A small CTC audio transcriber, trained from scratch: log mel input, width 256.
Rows from block 3 of a small CTC audio transcriber, named by matrix and row number. Rows with one number belong to one neuron. Each number is 500 + 40 x the weight over its row's rms, rounded and kept within 0 to 999. All counts start at 0. Numbers have three digits each. After the name is the row's rms in percent of the matrix's.
After each neuron's rows are labels from the 100 clips, of 14976, where the neuron reaches its largest size: "strongest on" is what is common among them. Only what is clearly more common there than usual is listed. The data: short made-up English sentences, spoken by a formant synthesiser in many voices.
# gate: second MLP gate (model.blocks.3.mlp.gate.weight, 768x256), inputs 0-127
# fc1: second MLP up (model.blocks.3.mlp.fc1.weight, 768x256), inputs 0-127
# fc2: second MLP down (model.blocks.3.mlp.fc2.weight, 256x768, transposed), outputs 0-127

gate.241 096:551490429454502548429483547498453532455503502393478509473472470487542549445519625530479447505488480482567524577468484506585564506537487360442506531421443491428453520468498498540534486483506484524504502453513481480459524547485500516512480505494493490554547438472444520519451480448536501513461487477446416479532491539513537516428521495544514522523524442483521464506413538524540523516430
fc1.241 100:536503451444514573492463521493486499483546478453441500493468448430530515551508661503528516462487487470504540552484483530550542515510477424489502525512438531409438566472511494567508525501498441524487518483542526479480534526492522569566534480511533439540561490464488498510418472548572545445415486463484438494495550545512544575490518491504500550485512410516520543544488496513535479477448
fc2.241 108:493525503496456492520448528484510486479500441505544497528499467517573486434504499457571474451412517440429473480481431477516605458504518497507530566519550463449552434460486501515553484505598531549508520470475524498442478453556567486530448526527514430454471510540500442529519506431490491440501472529507471522520565553461550513447502478535501552540506504380457523471491440465523550475506
strongest on: /b/; /ə/; /v/; /ʌ/

gate.331 091:530510503495455490464439492535455485483552556512510532520522449544577512403483516467455427546448520434554436543455544493461518490497480521490507570428477549500518521433517487500472443457605470524475556430456500426521502478509502457479542461474368510524476478481449437445490478474509536491519454488525497480572481498447534465417578511512511505518454467471492496524458472553492542529466
fc1.331 128:493495463514425510525456445561493539463525498553487533386536392533499422516492511451514562566450560485498391515490464498480517539531493499486496587466506545476507476454490486529483503464542467491483594503460525449537508540550540525499531526475470530452491519549491443450464527529509557435496519466476511518533488490456500490443588457575481460561473450486450504514533484525489507514463
fc2.331 118:492515453407448502593537515497470493474509497551550487528461502499453441472539459484432503513488497531427501470478469475484523489510534467462503519481508462426502470544485504464533521485529495568526554454437548486476537432504441441457572480516543456511509467489434403477472516476451529426511532488507498492485599528497482557506550519467477525566519572487469564489491453484479560512537
strongest on: /b/

gate.689 091:486590517458537469474513547553477460504517510468494468452463516519442468500467487508488478540517458526555461544535492534562467447481537450472492532508495533481518495506557471472482475491496451461454468525438505463420534477434439481469432499471495470515518419578449558575505489431506531545578527518488510400533521517523384502514513477546572469489536480404525488497469503457506477393456
fc1.689 126:530408493540518498485500483463486471559468512506558533531585505461513554490541492537498449479530495446482600498495531483418535482543488545437471429465466517496488524491478543527544510501484502574526451469565473568527474486514547509528538496490405534512481520443495452454497489503432411541394465486500501511489467498470549485459537579478491554494472565517486498455515500583472567604562
fc2.689 119:510427472546495513438512460494472492567529513469424505543579512478509467522531484459487515422521498502550495521496538444516583557480572518514463514539439430525539561521534481527570488464490482546513479535513453510463461527554521432580517503477473486548526516553537487460535494442476453535448521524525487470513485531538496476474513532482505490518494517589538456510460418532534517543534
strongest on: /s/; /ɑ/; /w/; /n/

gate.76 086:469494516626529491477479497574469582536497443488565545498505435444593553464457486551566537564485553512556522505482492514547597489491545486567562468472503579502479482488513511449497484549488490427541555558517520492568485500461480523526488534476507444597495574513386480532549508443486528476492469473522536523472502438535450506560502535556520449517444486498536401488519521487546439536494
fc1.76 121:448614536501523543498449519487516513431508524505507517465506371498473614495519604527427521512455523458491494527483508599566493473549499510461491539514471522532546505504524553508475441481449516441512532471479574471544501520518502511556452515522465522496502473519516555508616501474497457534577500579546498511431512475588469531521544555524515571424449468476462477513463516476462542565528
fc2.76 120:401466481515451452472516509467530500438487449513440522500453487507515555521521544510527490538513486473553452473468567504461467534472497501538502543529521405519447530605509466543576539427521505534543515526506518460514504463527496446475535463484505496482530530524575482487476554522556523509483488583531486488516578503443497472452467547488415497511488463523448495461550478430486528471408
strongest on: /s/; /eɪ/; "stone"; "stayed"

gate.88 095:482509486473505470479508504426458471488549497427534429425483484465490510453569473526534415517514448494537433439520518458550561458503565522418531494503500453537399582515491534427445486485507455492559495428448575524513459460420452507400465452505432500535530480522474514513572474492534423509549506457514481497478507504594453531444492499486527528499444492489466473537519436494546496423514
fc1.88 129:537493458563521541426436502516484479517462532517522574568500535456564510489462520457485472493509473472529577509477501510421527540518439465517479497423461505487507449438573503595498529467515497508406486480522438484452539586514511456564521537443531541535465491467481474425435482447479565522450457526489460486558420434394504413539505539429515479491600502470562444472430499510476486508489
fc2.88 113:526465555513543422421491531510509539521504489521535509429532487461511520494479531471453441498507500501536494545499492488557531508538492573487475534447478505473480509468520531526463510558430498428454466492481511488451508485460562406450478492538485505471486430478474510526517477474444487500538483509482475502504487476472413507470517512529532507448537519394547577492484471426508530483536
strongest on: "shop"; /ʃ/; /ɑ/; /p/

gate.657 089:521573458515509436455426508460491537485481553444545595471427462539531525455494527463451518533508444496528498487523540515455536535523563531525470557444454489485494497453465568546574415479589479501522545407489481499443610494460534407543467492438439536508486555467455529486512466512530546502561511532460416530566423518483502489444538507474536530546527508519550511537442475517534533535440
fc1.657 109:536486580543507488522527535559512424557494491501546451570494593435482560478564503530483487519547573489514486461439566477518598405485445474477453489492484507470493523452507497475464467490559557505450451551534475466531471507491493592474574505552473510458516385479478511539500483518469490463466479504501549524526536455456500548544496516507551447505438544541494460440478493464479513477484
fc2.657 115:485430557514482447499439479511458523534486533514482490446473500490501454485442514511464516447455502464502482527461600464520495488482515524490523482485495485566581414438523504492468459540626462499483485473537516444506428567489517498419540530494465523509497516546577510489509547439586535558524473504456511488568464523498513544484561495505539500575505440480519482505505457511444528434483
strongest on: /ɝ/; /v/; "river"; /j/

gate.679 100:495499437535502458489486491575535538499430429478583504490506535465525490501527507526478522496421451526508551543418428550488557458576471448463454446470530593512517450492463509510522516484438465454460484555496476517513540516437504561516487571499455548554497560594456518517490468474511475516446521489504559526461438449488490497487520516595444496462466480481473480363521418483535470526496
fc1.679 135:466442476425465426536596434514506564474502522541459537478457506496462467536503508563470524492531571482472454476522514480544473497502572479530471498546473508501489579552486477477532545578501516595565541492528427452506475496544470506496485497503433431423556456483490456543461554522492521473509471478492526475518530573498503548444458445520507550571514462462458517504533512556485493518441
fc2.679 126:475507474504490517425463463580542476567466489415585495504487497486592407464503521491533460498523451537500554581432357472454513558471525555474544455456534537569479426440497451493496499483449468426533530554485476547529478519492535544453546485565496482488496521611506517539503439496467483467454476533506587571448461457513564488540500497490501489441479517460516436447525448500472508521530
strongest on: /ɔ/; /ʌ/; "above"; "horse"

gate.274 117:504511451539565486276438543476458488533487525407548503486512463506555539435459528467502458557521469476588505502536550485481555451472462468460485483410481518486471480420543516475487440479505465483461482461476476487467539488446464458483496441445469501573502484473440537492520421413479469532489520482495434479525455457515464447492495553451539506541480515477554448480479459490480490459492
fc1.274 048:491471509505472494512549462485507478452460489534432488481548516439538537494538435512521486462560501525548529490467512495547552533518481488501463479516461443496606511517498473524515457498485499519509498508494472480451507439613477433509499506557518496523549586477427503440480497498504483576493449539525519481477606453489488551455469556565505471493497469535542484513528496419526523494595
fc2.274 047:482498529560458503490463524432460557468442490580510486470523500521427508486517454470436527437426487543499458549462489433552476510549487578529487465503433512459527446590498465453546512450519474557533513482486501515527479432473509489477600564481450495596483533502497509479506502412494565474493511463450524536499483389479492476575557508536468466476449505510562484459516466496469549499503
strongest on: /d/; /aɪ/; /tʃ/; "child"

gate.359 104:532526523528547501397464546483484479526444548405555450464512496482560531459479566500479466539498446498575510533511552409512572494516478437445486518426435502522457481456522531453503434406491503480481531458471491501486519491473458451498481485505463511530506468492490559507509411438482509550492504484497478495512435466506494430506480576534541438542475484529560411486440454454495513473502
fc1.359 068:456549510469515487528403408446492446508556501473518536479450518537414474453481538444470508552555495529508441482525478597451479487520512544500425477515502564481525427516562519518523446523511435483499499526461492518441477466475503598542494451510473455545491560503493475489551469532456502546505505512474535509536563414528496534473528446536443517466469490453508457513566540506440466557498
fc2.359 080:457557462506484491505500523569486454477449507439462475500459526552522519423485494558500503505488495553460488474519512401459528470488487504486580485468520518502515511561485527453490420486431507510539498425459506542655523459456490448476497570514524476438494513447508470526508570508483482501440496542525516488457497407532506419472529484540422523525437594487535532577434495519503452524577
strongest on: /s/; /ʃ/; "she"; white noise

gate.65 113:502520466505538503299446548487452495493478535406534513477510477512545549428482519477507466562524472483609489504512553489496581460506481467456506501425452492502477499436543524475503432466498483475485507455478470471473519505458497459476512452467426503558477491471460541477525428417495474544481519462498418495495471451505467431506509556492536470570486491472558460524471477491495481447520
fc1.65 052:523499488539512524491527506543500488474531502527582469481575517472464495493581516440534425548556524449472505477522481502503457492477521523503448416523476475446480518530483498550484527385535521469519536519521466529443522499465440493507487492417524414579443505493489577540471503572537482435514517522514442473513508467655468544521481403505487454527499538529533530498479566453476511475482
fc2.65 050:445535523467462546491472495481556467452399497535546475509499483525593550499465595551453490531554490502469489452441448534546440477517545559444509463497534487467465508583457524553456527518497515545535515538458534486455536486523464535487569480521513455554459468493496454490482566556486525448461461472504479550517618524469490511522542479520501542492490583470522582421566578471500598492530
strongest on: /d/

gate.18 108:504531430517518477414482526499510490550484512428532521526505510493590524451510500496476445506553449531545505468513572470499589496520511447473491514382445500535568456458510488495490416487505509517451498532484436484499495482473487484495501511458475522543477493521488544457527442465495427562477504472488474502532450498510479470507552557537551445541477497480576439486480483528520457430537
fc1.18 075:424485506418523523496472527473472523488502505450484545493510504550525540543472511544514504491483444522488461502550497538599441510450586621468486491548561538519564506465517559515488456478501356492528574497535496528514467516523506558559596474452479546518540504450420446441548572558476498528463557542570499536510512476506523466500509457530562548574479550508457506518529431497509473511502
fc2.18 087:519539478543468458475477515540567595492467469495416558505486463490537532540464483509492468522439471514494454549500553498468483541466491515481436504549450569535485457474505511514517522515416509421423493545481403578465526542487408511525457475497505489523564550538489472467509476538535503498526480483524538552540513601510514504470559515534441497457455529527533448503492488481490535478470
strongest on: /tʃ/; "chose"

gate.350 091:520562476508544510442416535496477495489493516490541532540416499557519539399524535478440461506472489494545498542527561547427542461486543524495483585478496520446493517479469537514518453524589489473467547424480493437501569513468456357545442545466428516522434581518458532484534467493528515556545466513503491521577419541482505493477538562469476468512481567462570486507464492553496537501464
fc1.350 106:495484478512484518496573518546498390558537553491470498481601508486499455555388498482568473492500487523501495440445507491547462477504471469510441461526487512541494505497523448529464462452418484490521453565484463570447498477521565568464512451495588463504517450469544478497468494485502478501451507499397454493475567445455481442520461441509531461524580437482509463491510499466470383473512
fc2.350 119:510441585565521474513408504488488541508495522497456521460525494500443456621459424508434580472565513513562499517537491510474502384478491431488557500511522546494437471399507584479536422519525498520556498434493488493512447504497428471570500514489515528480500456521562526545548437472491486498476539475490483443474461482462509489548473546573480504596510414469523540538494478530493498467476
strongest on: /ə/; "was"; "where"; "new"

gate.445 119:506503459540532507377447510483429491528507540407577521463520480482544549441473515463505449554519464469587506508526578475488552453480491453448488481426479504515435482427532516447507413434519472478461487443470491480483523511463501459499528452461440502557491461501471516479550422430489473524447487472493432493524452464485464440501500543469534492573490487440577439526488489485508444466512
fc1.445 064:492485522510419484493524486520464537491514519542524529488606474537513481490438387569457479529456507495522509420478514511519462444461478487539513525539508518505511540505456447410531544527505509496497498456476479488558589443466497514485489521520516523484457483504485476498518465539487414505447533605496485498505470541504448469511503465504503493584462595454473489457590562470418577489539
fc2.445 069:531505552623486604555483487515470517534503509590487506545506514535490392511509513577469487559582490494448472506526472562483511542497497510582464508508449556463531514517513492575437534511496561506536515582510504592512570498507475611501470473570482460447566513541485576539540496493508561504502485467536524472523514507508535475568521497502494448545454519517504503470542496499449495516512
strongest on: /ɔ/; white noise; pink noise

gate.419 113:532544497546538478461476487466448468561500502440505438517469500493508498476508528490441395488500427470527518491533568512478556464495486428509493548414419494524428478439511503523483481483546518502469487497493446458504500453443513531470499493530452543551514463505491582485502436506613502516477482472492497470531473507473521523439484492507498505529483470502567478529462528452500440456452
fc1.419 093:509558451498520583519500500519541477524528459528509561449428554505539511481489547452472451435482385529492624538486485522442564537532491529435479568414470496512461441518427486537504557489557453540482474520532495484480512479504502544471526527525480574464492483513526528465478504497547550482446451477452494497489530538514467551480385522504473481471522524528532507533439454474574513475421
fc2.419 097:507553532462534552472494422496454483504490498489526512499542467476470498570487413479530557533470537523526512485553533410511520478529580448479537500479505497514435512486454550437492506550516493529499510512521453450574485530545477374511478501523490539553491477496529499588496454519419463477538522426427452507470527456552560444524534497436512458480475429501520493491474571477482491496499
strongest on: /b/; "every"

gate.472 086:400439526594553488445436480534495484580520522463447497497519486437552492514521487479567478552470449460529506511517512472480488479422543447504461496423549525548509493427540482486440499442498489474468526534500490498490500490515534510528515480513508565504479540488537529447533453467485443473468538493471451507467490383521437464533434589455589508529429454488515430460453457485470552488504
fc1.472 101:627527517543525579521518463520508500556457538524579511511466510518542500474469612475433507538522544472473488555554497468395480511514486477509403471535467515452522489473442530485517515447466464550437477500455432509397481484562451505566497522514484563539497427539542563535440443486510518473530515521506488492538501506478442492530494489489507507540520541548506545529456584481471619499473
fc2.472 098:475493539543461513471543453484519476484472485492464598569466469476454499475612478473499505517517456545457505467480471410500476480460519477456475514430493500501512499428489517428434576507535572537457483554565508527462514567471510503451523417552497560447543484467500471544498463564543462436460527568533528516526476426570517517478487500479422439541504445498509474547524462567551490473536
strongest on: /ɔ/; /f/; "forest"

gate.102 090:439459457470494427483478487559516490504500503468545466423465472534499541518452502461509433564474496459515543471476515561496498477527490486474477441492499545499501551492473511501476508465598503439473501590482524500497567532446518521566524537536519480544463583512498477466485396522505499508489492463478528569501413426490462512477515560486520436457501473510522556485557462502529463474457
fc1.102 124:527569545538550558519448478509485475505461503461467549575550500528475516558545456496528558495522474535544493539508539532428508506456440520468529532498492540503546450501497491458560460507483507506429451448496556509539545473553505449459477513514524519481506464533519561464531593538541486513451449556506423475472577551484545501469502464520465530529482592483575502528501565525460533562552
fc2.102 122:499497506522541527542531534510464536590496419597480547640554502486476520491527517494560502484565515495487429458544497572462484549497522526524509474510482435422483580515456492479523546434456501499492508561546478438493503504550447462503471467409484469476495479444572496483434497489548491453494513469462454439474444495516493546573533477488529461502530459510528567577506437587581471535510
strongest on: /ɔ/; /dʒ/; "orange"; "horse"

gate.162 090:509546538523527523420458552512438511481488543455482522523539467489561538481511588500474534563520489481539518489498512482463570453515477496495484530457454492574483533464519441509557449456474487549424528543476501442523533496486545503512484490520460485568585488478501508503506418422581503537572471515503455540521504515504557472479612497567544488464517445481523431542469534485537488529474
fc1.162 103:597457492492487465507537472416532466523521507483559489440447586428413458519465476459511536490531496521568496492523545554450468481473462512533466458536503474457473450513548494491448478571533544465514467479562488547503528477423482470490516474495498457467520459518532522551487464539441428511456455443419494404526442514553470498541344475451535514489503586527529512460551498446482498475508
fc2.162 103:552527503556582464536526516498459516584549468530488434532531464553481521488457488442530555466466532456510490503542507502463476486481517508456523460512540567471535542453551486518514494549487492482489510538456554463501530432495513445483509473479447423545417498447535585527537483493497558476439512451476449441482507480485397499603483520500513451492488563501626575487480500421524462486499
strongest on: /s/; /ɝ/

gate.664 119:501519451562558502351419516510453481542484521426507513468516472494568527442457530474491434581499446498620522498533528451489540435491508454468456506417472523499477473428541529509502434486503493472481475460447480472508531526464463445491476441449491489553488511472464542444526436424483510573502515481474422491523443456488470428509532572497520476534481479470566438516479472518478500469558
fc1.664 057:504442500451549423514512489493551470486479473477497491509544487520558537486545520472554508485435526522504486526528478520519547483558428505447499450516482487502539507541502490496495485470518527499558478481443469515468518452480490506474479446448518498468442454493478562547508502470437397539414541553485542450502504532600398433514367499516464543522534546521541562476514508498537399515470
fc2.664 070:534525536559488416486470461534492549457474451489536520479507483401536486548555490492541473531545458451490560526503492511476535456461531474531442452537515504506454445490497524544574503508508538545529496540450453483603514438451412530431513539460539496536386488508521508495530497489512450477560484500592529525492558515461519538529470458406476504497611483483555452470502435457521497482490
strongest on: /ə/; /ɛ/; /w/; "was"

gate.482 086:474536479512492515458511589519542501502477452422564492477457495494565490464550490499478464498507460549492579521482449485514532510562466437444535547484568445529445471514488502431496476457425489412460470496396560425548533530475513541395429504541531514454490557531464587512526510460512498538454519526518555545432424520540521487408446557558455496538503515499454430524465489522526470503492
fc1.482 103:545515524527471479485464426456523565482551551502468448544504496527494524452499565500513524500499565509473475413451550487525530544490528507549481517501479461472465502478504496516479468424591487495592610445429497565483492442430480451545471442506427528485484485454464470517494490508524537455480461536502449490573473485496580518542544527520474483538452498575486473458489440511467482474493
fc2.482 110:502487471573452544490512489568476497534519512570514506500527469462499539458516586548510537495494506503487427554495436472465437515537459448471532508463457561436438490469473530476573560561511495448480526478483523476520478495532492527441536562513423462576563462545491579565487450488552504444423499489548565480486551504514473583498480507551447462526486456484482508459509441576493473492452
strongest on: /ə/; /k/; /ɑ/; /m/

gate.528 096:552522545595494561487459481538549562444508475445522501475531367492562581459462544533528500581499545477531472475510517542533536531514537484546519514465458520602476480449464507445445415426586545443515567507473610506509534509513510507519516493517540528534488521519483559548611471510519489453492433494519506513520518488511510480561507547529498482481398432514532489536561564491533450534483
fc1.528 119:458539530577503516490478460564505437539507522441572516527575459491550516463503488482608511555458521524485503536538509512509584560519460520499527509402506571502486479438468468457475405513499529507404467584536540536471507438522518527509534531536490487519483551597537528515542459463497492533427453482576523520498515417486501447556560511569548461497448483507528374478493528504537453506551
fc2.528 115:506509509508488490557508516498517494424508494512473529573514512567509537579524560450459485558616495451454521432522486545469475524523515540522483470488443460557517509455450493574527553436561486560522574552514515494463527560439529537527465483449516544489467516518543472471485515473563545505500474542507481437553446515505575528508582515501493520389465456473475557439490513555558474488495
strongest on: /s/; /n/; "stone"; "school"

gate.556 098:548504495505546508490455545467503527529417487479469466454551500497598450473485596494482555440447390482511515526551472467415574545477539475507481461483493566547495459459520478542550488508411478531487504449466516522462513510483527536526473452418510621529522484481456501462461470486542506553445516497506477484492477589484499460461485524535470557424579528529509480504510461469457510541550
fc1.556 130:483521525468511479492512487518580473553541514512541472474542559578502499596461463541506525537489537523491501464490460507507451461548497524441502481485552483528535497461398458529529488479465465443460469548538481519523534488555516490452560520558549488471500520518598472474563494474495506510609468493528540558468497455460519424508614541487511428497515555491524479492485421532535483505534
fc2.556 132:533502523534482512534490526539555501504521560488533534533526549475497486419478492483432419476510513519464491415515618557508525457502527488566564453525521426420453523589470515543526494484412522542553528555467477486509474509480514460542516544478510485513542521442487539523516528437504524478480526475485526461511446541475468513481547482512469473574547500559473475578490567550489447485462
strongest on: /ɝ/; /b/; /d/; "bird"

gate.649 092:482477422516505506453483565478398518480484499458503532490500535491468495355495615486500467516502421478541478533573529444495525512532572485491469508463406549484495490481572512532530472476503464511566494451469472453416407510463463452506543397346466473548447528453484497453435472489574485478470501492459474435520479512493462507504428522433507559524542458479495513508496473499484465514517
fc1.649 115:479461447491505502487513602510459513501508505475447496491535587489459483396547600481525491483520469483472494559572520484502540511551558541494427484535479536497548506483540522535587488492487490464543490467478507463462438501548513527501549413410468477496453496479482484448446502525540516461447554558486521493535525517491507477456469482462445574493555513498455554504513466512454497582605
fc2.649 111:485463564531556535492457541422530503474558520525547532524510448506525540551490494524521600486523503501489480448559476515481541454483538457515574529466483521537597463549476503510505511538570552463468545438486510489537462474537512535474482508489559469506444556480552489522493531493534559525546506467531581539510549523517518542540452468461521478514483482475529549481506503488532501448532
strongest on: /ɝ/; /aʊ/; "flower"

gate.588 097:480434432586486520439528548495510457459456537470523497547530517521569487469556508472481505488537432521521542520531490417491510471481497394450578524460494481520452530475510456453512493471479451472527445489393445424487511532429458473450449459497510454494521515474483514476491472468524480486518562479499489556472441491546469467498497519466486513576564516463517489550460527547546548417537
fc1.588 113:501500491501450545498513501526519486453542504537518496424507466496501548476482573520453498488505547508523482558465499535487468539515441483462497519493437512515448504577424506493486478599450507501550475530494536491530472545469430490492545513555435495446485409512451466564470439428499495515498474457481531476447454521498424493423577452520524464506415460459482525448516593594462450496537
fc2.588 115:475497490546548509477533532515525454523444501543533464499512428450526505482512472454528555499527514564465553495566520481478444515445450507441555518435539524409466523477474479517488542489516496538531539528508517491513579533463550617514530503505551496482565489483562503518479496522548437559460486495482484500586425468465504470431487475418441459452561516497529468472492497498508504508514
strongest on: /tʃ/; "kitchen"; "hid"; "picture"

gate.303 106:495512457515562472278452546498443487490496541422516526467519468506576551460471520455525449538531473463593511539546534478499568445484473450469490500435462501499477487427530517471498454468512440480469482463484474460477525505461493466488515463448447490570496496490456548492518437427486497534517503480475456481539445468528469474494496561483550489543488493478567439491465464484484480454510
fc1.303 054:517482529512572421502467553505509507488553472525609504475528500515487489465516420468530465525455456470509513544502514425484414478472521529441449482532492570520519504509524432447509519454516448516518515461519455509508520490431525524514430453486493408460501471458471549493477450525489467510439503521491477468466455474506492478546486507468390582525479603478527468499503502477431535501507
fc2.303 055:498574502520425523435528462470488514495532481590515448514480487523482495522480537599503569473545509494426497473415407576515467499411557503525526532558486538458425510598469458562537487482580502539527513516500569472495517512469513523486481461612512451469458483477528470496493570552509461444506512554514544464481558506466487465510497460504465438501462561472460512480429529444474489443453
strongest on: /d/; "stayed"

gate.751 092:463544476469501511442485500523463469504537494476571509460513559463483549530530584511494541473481450495560491524507474521483553439531482446392505457469447507504429524468464445483533448496499457499497431529473460437490482471401472490493513481470412476552520474538478510528501459447512388510460466472505452510486495474516455491544491546523559477578425557448540445444535494511495492474524
fc1.751 095:470458515452513459497498506532464466510522460487498593424494541496452459518495514495513559502469474452542508514486466512511538448515597459430424509476481599534455471457449487494564466441480409426535535503513478463512486513528536566498488491523521484475567467528478520512522495489501476473493436505449474540510510468449501567518500521530553510626523528477498460462527445465512491574487
fc2.751 100:577455495473509588504496528513473514547498515458451510532493541519495455527543461562531477483564464427582609494455507452507482522537485527499522484472541517499470496472559479514458467459451523568543487562517499534497504516522516566464517558571465434546417466544519466423453541565511506484470492521541528505475531519417500442413591490550546500506574470482425520500497526480489495509515
strongest on: /b/; /ð/; /aɪ/; "by"

gate.55 089:523486439503557567494526519511533520503454512497524503432569470515546555464470525541390477540502479421522544527522496514384507496569452444508482472492504511555510564470503484539566479524445496506526459432546452470501580546485501514531442493489529529540555458493417492523502491494543513527525529581501483556472493552514489459438551527494466575475512523493572507544431544455452514546530
fc1.55 110:451592478533518492509515397479525500561490467576513552527510538504551448489498506502458457475544527517511550501570465512550459551509483493474457503535468462519567477543498536496454515498469482461498546460515460479516511396510462485553466479457503473538501475546408513516503487509487534499509467471524496539531528541484453530429481524523425536443452505534542483494529570558453476473523
fc2.55 118:494526480522544474492528464476507476421472457475525489450547507510456527477522530464507463522476554514497438504510441431501515513429522509449507463544491529470515440460480501604511511518490500444447540510506519471545526489482471498519518473491530509467503586493436536452475551563519507518448558597531427516480507495527476470450592499523445507516435482561514484438477466409536457486536
strongest on: /ɝ/; /aʊ/; "our"; reverberation

gate.293 102:549474533562577518500507560437518481548490500489455560436526559491494497533532461498611489451439478498546580526537506483452523549518498495492518448510510498512503531527560521552526529473456513505542530471512542571441505471515518535491444462513497523528539503375494521546450504523513469550420555532439438514479457517525410454500453576512517542475485544533492495486497474539498534565540
fc1.293 134:542592454499410510503540505546521471524486453554533433481510568516503442479459525487520510565503485537466491468440448517522475513523440514429471472529513499453485457497457588463498465465491474431461412493442512505512568479503475470493524498540513518478465484579517504468474516475477525470520502522515469505466512445464542475485607450479530431533551496478483477483464475490437442496517
fc2.293 121:517497524429480509399471507480550519466476509482494465516528478564500542509487473460510535515514504522554457471486534505510497544494457502522522498416456472506542488533395418533504591472549539537469569530567482522498482535457584484484537527556524501425533510494505435496506525467544514493523441487478550491528521482483541443524558466467450425434485483529488377468517534442545459509525
strongest on: /ɝ/; /aʊ/; /f/; "flower"

gate.271 098:559499542544519482417508539483497473507441581462558482479536480473577501412470520495489463533538471429515518521541606466489523451483474448496452502458512512522463449413553518437507413521526538446474465400516446459456512474449486409475460452490481524546488499480462567526500376441482479523479509504482474481544482452509524471502441559464507492562528461515574460512440495542470487500504
fc1.271 083:463503487502551548510496532506423520508501456487453565555472528522566518541467551512501452450564472480534448509450426571465511447462519506480573571496468441531490529518505543533494569478501413452538417507461521472454535514561498487514513546548477516517509490510494517435515529516483506484538451462493499506517548507582491567525473460488513498531513541519507480504551489481561449466532
fc2.271 097:523484539487518467521559439546524502531482483459533532428478447485436522565460420412502541582508503450481539552488443433462528487469561477542476492497482461493438510413514446473476496526531415562538520547483494530475425463438471518585475510493558433519483510576468480523472451501502438472522500461502493492546530557475522541526531415544521506490552454390534503505437459543519476508500
strongest on: /ɔ/; "dog"; "lost"; "horse"

gate.405 090:585472518472463442491446494435513438480493508525561525496512409543532460493515482462561473489499504485550449484502575387462475508519452518497484442514405488545460482530529475475453467536477526519538485459457597538514562462477475503499519407444464451454468482524525465473490495466424458562425446501456484458519480570567427467493551483584466515469478505499460471503494490494421488500586
fc1.405 117:539478530490431449503545502515486583478502508525557468478482496573533461479517492476497519524503516464472491527396501478544470476573516500519470450501464506439447513496494491470558525542544513514466518499469458434536488448527506501521516520458513517492506493546458472515464457555470489408505536446444505472528550520452515526490509425470446445541587464559537470500514516593499465571446
fc2.405 113:484527474463429491485462461495466509527476498459496497405538509490464564525534526531447525496470487471509515465494491489520422512471531496522507503573464491451457494564516465515489422462505519484518485479543551493500525530531580479531496541571517457489478470525427476404443503501480497545498496528480532570451534444539380509443524473488526500576430498451523454496492548465546512461500
strongest on: /ɔ/; /s/; /m/; "small"

gate.177 092:566566490514549534449489561488470398485481538463558483504481513509573493398500518520550511465480486534544566492577561492510575526497507528436463514473468489531547472498513483524518406437509517480498446461445499517463543490529500381444458402528490515473459502488495564504544450479453420587484523474456419497499492491447493459483534526496521480534488500495583441457522494509490524522514
fc1.177 078:465492482495503504500545505446542582453556439486449593508467509551506535527427467415524444575485543542504484488503440503567471415498469501474554584520546499561512515474498564461495542539529505521530532471524562566524443482509473466543453545469537516488519536508513531541543538489534464467475446506557451446569541458539490532536509491485505509468489492480501549528470455512583521500497
fc2.177 098:563502524562497531534488482510500508459560479471581546420523580553439517484494497562535551579538475499523494504535435490394477504506542462448448467508477517517405480489523485467459463490441430514602507485528447521523433467594586480459493542484480505484491455491476508501508446539487547472474501418568486550477514477473487513534493479570478505510465528461566489437484473534496470537516
strongest on: /s/; /ɔ/; "saw"

gate.238 094:451480501498517500482523504410436492444438514494403496476476431460479446500507412468476495467442493448514529548480498441508558453474488499491493518509488501507530526524551532487520485445467491419536470436429547461544499519532513507463395482474526461424563496474474557523447497530512477584460623544517443440421419513490466459485505468514462552519550422523485427548507451507462523518511
fc1.238 123:481481535523529487493497591495545555488423527496494517447522402435561502562537531508471540519508559420479547516492486505518632463438507471505492515503510602536498527518548541485498502473476494437470507500477531495515512533484468612579431526522532546485532485535498511586485514542438439497495541506518516492520499497497558534536429521575535564446513418531455487465484476449539500506491
fc2.238 115:530452468483498480532506547487480487490570450505496522424528480535499506589554465521516541542513490498468497424433443474477464472500464465458498539481505480486475477478536420530458573452503539453522456527584561453458523524463494616534486527506512534504479465484591452478503493629537486530525564535470508432516525520464536518461491451479482486490508482379488491493540445443510430434506
strongest on: /ɝ/; /b/; "her"; "bird"

gate.257 099:502573505543489480446470464530519506513508619501494472501530395466487510535517446414533498552473526414508465485483535558508480449428380513549490504494545517484558475495506525536443461494508490497401490456447553524448576468537547452495520486433449537517496463531553512496537492529449457579517489573467421499612463509568461518511523513475525473493513482503548488456403482530447435471478
fc1.257 108:545486578499474518519556513567520531483516591550493413510572460508532492498535475474500456564507594432496528492437504523553473480459431514530473447537542516522530524479567431517410492499541578501440521527488547499491523407518467548489582534485490457516590443517507488514527505501524435546442471560460549487557537481502502544517493452471509508417499440473479536523506531517447539492527
fc2.257 105:514510527466506488440502436477572550479466584514446434463459508540536542539479561470465605482514488468551547511465506481479493523367471504510477509459489433447558427539425465634477481421542482451469414523478570431584582481528547448485542566480529447555457501446476401482519532509546483544505512551522472534482524451526483470445505526505496476496509491524526476562472478477551531496498
strongest on: /ɔ/; reverberation; /g/; "dog"